From a checkpoint of a small masked spectrogram model.
Training: 15700 steps, batches of 256.
Data: trained on strings of digits, spoken by a formant synthesiser in many voices, 39062 training examples, 102.9 epochs.
Rows from block 5 of a small masked spectrogram model, named by matrix and row number. Rows with one number belong to one neuron. Each number is 50 + 12 x the weight over its row's rms, rounded and kept within 0 to 99. All counts start at 0.
After each neuron's rows are labels from the 100 clips, of 14848, where the neuron reaches its highest value: "peak on" is the class under the peak. Only what is clearly more common there than usual is listed. The data: strings of digits, spoken by a formant synthesiser in many voices. In brackets: how many of the 100.
# fc1: MLP up (model.blocks.5.mlp.fc1.weight, 512x128), inputs 0-127
# fc2: MLP down (model.blocks.5.mlp.fc2.weight, 128x512, transposed), outputs 0-127

fc1.72:60 48 59 65 50 62 38 62 41 57 66 50 55 50 60 36 55 30 55 19 37 34 41 49 42 48 45 45 36 41 70 56 33 49 48 43 64 71 80 54 63 52 52 56 35 42 71 42 39 40 48 39 42 44 61 46 47 46 46 61 53 39 67 71 55 59 71 38 42 68 47 63 49 47 37 48 61 62 56 54 69 50 34 53 43 37 47 37 52 36 84 57 69 52 61 28 67 55 45 46 60 52 43 41 65 68 52 44 36 74 45 55 68 54 28 41 38 51 56 79 47 45 41 51 30 56 46 53
fc2.72:58 31 67 59 44 67 42 75 63 45 39 50 48 45 50 29 55 21 49 51 40 59 56 51 38 53 45 38 80 55 51 48 38 72 26 41 48 47 65 46 61 52 64 59 44 46 59 59 53 51 45 49 53 55 53 63 49 37 48 68 40 41 70 63 54 62 77 45 73 64 61 65 49 31 58 30 49 66 41 29 35 57 46 50 42 31 53 44 63 30 68 24 42 32 51 44 75 37 38 53 49 49 45 32 65 51 52 59 54 66 53 63 31 49 42 54 43 29 47 43 63 48 60 53 50 43 53 47
peak on: /t/ (92)

fc1.260:51 35 46 55 53 51 43 47 45 61 75 45 47 31 49 34 63 53 51 50 28 43 56 52 45 58 50 45 36 57 60 68 50 71 57 42 50 43 29 67 52 56 53 37 49 58 43 58 50 51 72 57 57 56 45 46 63 74 30 49 38 69 74 58 62 62 32 43 76 37 25 68 44 33 47 62 60 34 56 54 53 48 52 47 40 60 59 47 59 48 41 46 32 71 56 46 75 25 34 44 64 59 75 59 49 55 37 40 44 24 34 46 53 60 54 59 55 45 64 43 77 55 54 35 42 67 39 49
fc2.260:58 58 53 32 63 51 74 52 45 51 55 30 43 61 50 49 07 60 65 34 42 49 65 50 44 45 52 48 38 64 44 18 55 39 65 47 50 57 79 44 52 49 51 47 45 47 51 46 54 59 46 42 45 41 43 57 50 41 46 38 73 38 35 38 58 30 52 55 51 72 57 42 50 13 44 67 52 63 40 50 76 46 58 47 60 39 47 33 50 66 48 55 58 60 46 73 26 54 42 43 69 54 46 47 39 61 39 49 42 39 62 61 46 56 39 49 55 36 50 59 37 59 52 47 29 33 58 25
peak on: /aɪ/ (32)

fc1.79:68 42 38 41 48 66 51 56 50 12 51 54 43 28 55 47 66 55 59 49 47 59 50 59 54 63 64 42 32 64 41 55 54 51 64 32 43 48 51 50 38 69 61 62 58 33 47 50 46 55 54 51 25 62 55 45 51 69 47 43 43 52 61 45 67 35 71 43 30 47 42 54 53 31 37 58 58 48 48 52 42 38 40 64 50 55 99 45 48 48 71 57 54 53 48 56 45 52 38 52 71 62 50 63 57 46 31 37 59 52 36 59 51 32 42 58 32 30 42 48 53 47 55 58 47 20 47 44
fc2.79:22 47 40 49 53 43 54 35 48 54 38 48 42 55 41 51 55 58 48 46 48 53 46 47 57 52 66 58 51 44 56 50 77 73 38 57 56 59 44 41 61 48 60 45 48 50 47 25 57 39 50 56 58 12 64 55 56 41 54 45 51 46 44 66 41 49 55 99 72 60 92 54 56 42 52 44 37 45 47 52 44 44 51 43 45 40 44 58 44 53 39 33 48 44 53 37 45 57 08 41 25 45 52 52 38 47 49 38 39 68 61 53 47 51 58 45 42 54 63 41 56 58 58 52 53 52 52 45
peak on: /n/ (33)

fc1.82:57 42 55 45 58 57 72 48 61 09 62 55 35 45 58 51 43 51 56 51 31 61 54 49 46 37 48 39 55 60 57 43 57 53 39 42 46 46 67 60 46 56 75 66 57 53 34 68 47 55 51 51 49 53 59 55 44 42 57 38 57 37 54 63 56 70 47 45 68 73 43 65 49 50 57 55 61 38 47 33 17 44 52 27 60 49 64 62 50 37 34 70 33 54 50 69 22 23 33 51 84 39 48 55 41 47 50 48 75 50 47 31 47 47 69 45 53 59 40 43 55 36 59 39 54 55 45 52
fc2.82:42 50 51 62 43 28 41 52 43 69 37 51 44 59 60 50 58 58 44 51 68 41 21 38 39 60 49 62 74 38 57 53 46 58 55 47 45 55 38 28 48 53 59 43 48 47 68 47 55 56 71 45 57 55 54 46 64 59 41 67 25 55 44 61 55 44 54 57 57 39 60 42 44 44 74 67 50 64 71 63 61 53 50 57 68 42 48 48 44 53 90 26 50 51 41 27 60 65 62 51 34 32 40 41 43 44 38 88 31 57 45 54 58 34 65 45 40 59 41 50 57 52 30 33 50 61 55 43
peak on: /s/ (36)

fc1.379:67 60 15 50 58 48 52 52 31 38 44 63 56 52 50 44 50 49 46 60 60 52 62 42 41 44 58 68 73 62 44 52 32 59 27 39 39 33 57 61 41 55 33 43 65 57 33 38 44 58 57 28 56 64 81 43 48 35 46 51 70 46 50 62 77 24 44 51 46 58 49 46 58 52 40 62 52 60 29 45 47 41 29 58 69 45 43 66 46 50 59 32 53 51 53 56 57 52 45 52 46 52 66 39 48 58 16 40 31 30 45 60 39 68 36 35 46 50 45 37 29 60 54 47 46 40 38 60
fc2.379:26 46 34 63 44 44 62 51 78 45 82 37 47 50 54 41 28 53 56 60 60 47 53 37 58 55 57 40 58 45 51 75 55 48 45 48 50 61 50 37 54 43 57 47 59 43 57 56 50 51 57 42 44 50 45 63 29 42 52 46 47 64 29 35 17 68 47 61 64 39 64 83 47 41 54 45 63 30 29 44 62 63 45 38 45 60 52 38 60 45 45 50 34 51 49 58 50 71 49 26 47 54 54 68 76 56 27 64 67 60 51 52 43 42 59 61 60 46 44 28 55 38 23 55 52 55 42 44
peak on: /t/ (42)

fc1.54:41 58 57 27 51 22 43 63 55 56 57 63 58 47 57 53 61 81 47 55 50 37 50 39 61 63 47 45 53 60 40 43 57 48 63 58 70 43 42 49 62 58 59 42 59 46 32 39 40 50 33 46 54 60 42 38 70 25 54 69 53 54 36 49 30 52 30 56 32 43 46 52 64 66 58 43 54 38 52 54 54 22 44 49 45 47 39 44 57 61 29 50 63 62 64 53 17 73 46 70 59 40 41 75 53 45 55 37 41 54 56 28 44 65 54 41 53 41 24 46 68 33 52 66 37 63 56 53
fc2.54:73 49 39 54 43 38 87 44 43 66 33 38 37 67 50 52 54 54 39 50 59 45 64 56 56 40 36 63 41 55 54 54 63 41 48 40 26 71 57 41 53 47 48 58 46 54 74 51 41 59 62 69 49 41 58 46 41 62 42 32 47 46 62 35 96 49 57 53 83 48 46 52 53 43 38 31 66 41 61 54 48 53 44 42 59 57 49 71 51 44 65 66 28 47 45 40 79 41 49 55 26 53 64 37 39 56 40 64 55 42 46 64 52 48 51 67 54 55 46 54 50 55 62 45 61 45 52 30
peak on: /n/ (43)

fc1.46:68 44 35 77 39 50 54 62 25 76 42 66 44 53 67 21 52 54 25 71 50 51 39 49 45 52 35 46 58 60 45 55 39 43 40 68 34 38 56 55 37 51 60 37 32 72 60 48 41 45 38 55 56 49 44 36 73 40 57 52 41 39 28 49 48 53 50 38 44 56 44 45 51 73 34 37 38 38 32 39 41 62 67 53 40 52 42 44 58 58 55 52 80 82 52 49 54 43 56 62 49 34 42 54 73 41 41 41 44 37 52 55 38 56 66 53 53 46 46 47 32 73 37 38 44 53 53 41
fc2.46:24 56 48 43 58 51 45 36 67 53 43 55 63 61 46 50 60 43 67 28 60 58 24 40 63 47 40 50 29 56 36 51 65 40 65 49 64 56 52 50 43 46 38 47 58 72 32 32 69 40 46 47 43 33 44 39 43 47 56 49 57 89 51 47 54 46 51 50 59 62 47 53 37 33 48 46 47 30 62 41 43 23 48 46 59 60 56 44 52 46 47 57 73 52 51 57 78 55 55 53 66 67 41 29 51 60 72 68 52 51 45 59 44 52 46 45 69 68 38 85 40 56 66 62 42 53 56 64
peak on: /aɪ/ (25)

fc1.428:39 43 44 67 50 52 55 35 44 54 26 43 21 32 49 70 58 60 51 46 32 52 67 58 38 35 51 65 52 53 52 57 58 52 33 36 47 54 44 43 46 67 58 44 55 56 39 38 56 57 53 46 39 69 57 42 50 84 35 36 54 36 59 38 65 63 69 42 28 42 51 65 19 42 41 62 51 58 45 23 53 60 49 58 46 63 51 47 38 76 65 56 55 47 63 39 55 59 37 64 46 42 62 42 44 35 72 28 74 32 58 36 45 37 46 42 47 50 54 67 59 50 51 52 59 37 68 56
fc2.428:53 58 57 26 33 38 42 50 45 53 82 66 77 62 55 43 45 48 49 65 60 56 39 47 56 54 41 41 31 44 47 44 53 59 46 54 30 43 50 57 55 40 54 56 42 46 79 58 45 52 67 59 54 36 51 56 65 16 56 66 40 53 44 65 48 43 30 57 77 52 49 44 61 62 57 51 37 41 49 62 36 44 46 39 60 44 47 52 53 44 10 46 36 56 49 73 43 34 43 30 44 58 44 63 37 61 30 77 44 65 45 46 48 51 51 56 47 62 33 27 49 46 53 48 45 70 36 56
peak on: /t/ (42)

fc1.504:56 56 76 20 40 52 67 45 39 52 82 77 63 57 54 64 36 33 39 42 37 47 51 47 53 48 73 33 61 52 47 42 56 54 39 45 48 74 58 40 53 37 05 53 67 32 53 61 40 33 36 49 60 43 61 55 42 43 51 54 61 51 46 69 55 56 61 60 50 50 57 57 32 42 52 28 59 46 47 44 42 54 54 45 65 52 33 53 76 38 32 56 76 55 55 71 36 59 60 54 36 48 43 44 46 44 48 60 51 32 44 51 48 54 55 37 65 48 61 64 56 55 55 53 58 36 53 61
fc2.504:50 34 32 56 83 74 55 50 62 39 52 35 57 41 32 35 51 45 55 48 78 52 57 38 43 53 40 69 38 46 55 52 43 32 56 50 57 19 42 47 47 55 63 59 36 45 41 48 47 52 46 51 50 60 37 60 34 49 51 63 64 42 47 75 32 50 64 31 51 44 31 40 68 44 61 60 55 45 35 43 40 63 46 53 40 54 58 50 50 51 60 64 28 59 67 45 78 22 52 37 77 75 50 47 47 52 48 38 48 36 48 48 62 73 42 50 50 67 29 40 55 34 48 60 55 46 59 38
peak on: /n/ (33)

fc1.305:38 49 36 35 41 27 64 55 40 48 62 54 41 50 52 58 62 77 49 78 59 39 54 55 54 63 53 56 36 66 43 44 40 44 53 57 56 42 37 70 44 56 39 46 32 55 34 49 64 47 56 60 39 43 41 51 65 43 51 41 51 58 42 37 40 42 14 58 47 51 44 32 59 54 54 65 53 13 64 53 48 41 53 38 59 58 47 57 59 49 42 70 56 73 26 57 24 64 52 40 32 29 35 73 40 43 40 51 43 44 45 64 53 34 63 52 52 35 29 43 43 63 45 69 55 63 49 57
fc2.305:70 40 82 62 39 58 36 56 73 49 29 39 56 48 60 34 56 34 49 28 59 60 47 50 44 50 42 53 70 36 54 45 54 73 46 39 43 51 65 45 51 51 51 50 56 52 46 43 40 65 28 27 49 54 47 55 29 44 54 65 44 32 62 57 55 61 95 50 79 70 58 64 41 15 51 35 50 63 55 40 39 50 51 54 40 40 49 45 61 59 54 38 34 50 50 45 73 42 49 53 50 68 56 34 65 65 55 52 53 55 47 48 35 51 36 48 48 46 47 51 47 50 52 61 42 45 45 29
peak on: /s/ (90)

fc1.460:66 68 70 71 55 44 70 69 52 51 24 53 61 51 45 53 55 57 52 43 31 32 40 61 41 46 58 41 65 23 69 56 37 54 40 44 62 46 53 24 46 43 68 33 66 65 48 58 50 34 29 40 39 37 45 45 54 41 58 41 23 69 45 63 41 49 71 41 31 49 57 58 42 40 51 73 45 70 47 54 46 26 49 45 48 37 69 57 36 44 42 38 51 47 63 77 59 43 52 50 57 39 45 48 60 62 66 52 47 66 35 34 35 66 46 36 55 45 44 50 45 43 31 63 41 55 44 48
fc2.460:30 47 47 55 43 46 45 38 63 42 66 28 36 42 41 33 68 55 47 47 56 74 50 33 56 53 51 62 38 76 40 38 51 71 55 59 48 56 46 67 49 54 55 62 41 45 51 39 49 47 53 51 54 53 40 53 44 65 40 59 61 33 60 42 59 55 17 53 73 62 49 44 59 53 66 37 37 33 55 61 48 75 52 59 49 74 48 57 65 55 48 40 45 47 33 38 30 44 52 56 30 49 33 57 47 38 45 44 46 40 46 71 90 24 68 62 40 47 68 57 66 55 59 46 52 48 63 68
peak on: /s/ (31)

fc1.334:74 59 48 35 59 26 44 41 42 35 60 61 49 34 61 42 32 59 48 45 58 59 27 51 49 38 56 79 48 52 77 39 55 51 40 51 40 52 58 38 40 39 60 51 34 58 63 36 84 52 62 62 65 60 53 37 61 33 45 66 43 64 43 52 44 69 37 57 53 51 38 40 55 57 65 51 51 63 56 18 47 43 51 54 64 41 41 58 61 38 41 71 32 38 43 44 38 42 58 38 61 28 58 51 58 67 45 58 44 54 44 33 63 42 70 36 61 58 51 30 72 61 48 57 54 46 37 52
fc2.334:49 59 47 53 42 61 58 62 68 42 48 44 53 57 58 47 50 52 46 35 47 23 43 34 56 56 38 28 33 58 44 42 49 35 33 51 46 49 60 48 75 49 47 40 58 62 34 49 41 56 36 54 45 33 28 30 38 46 40 36 34 33 31 64 72 37 82 58 43 58 58 55 39 51 45 42 49 49 54 44 67 51 80 54 38 46 30 41 44 44 69 44 56 48 44 43 44 52 57 51 30 40 56 64 35 33 46 64 55 44 41 72 22 53 19 60 62 65 51 67 46 59 41 41 40 51 64 39
peak on: /s/ (93)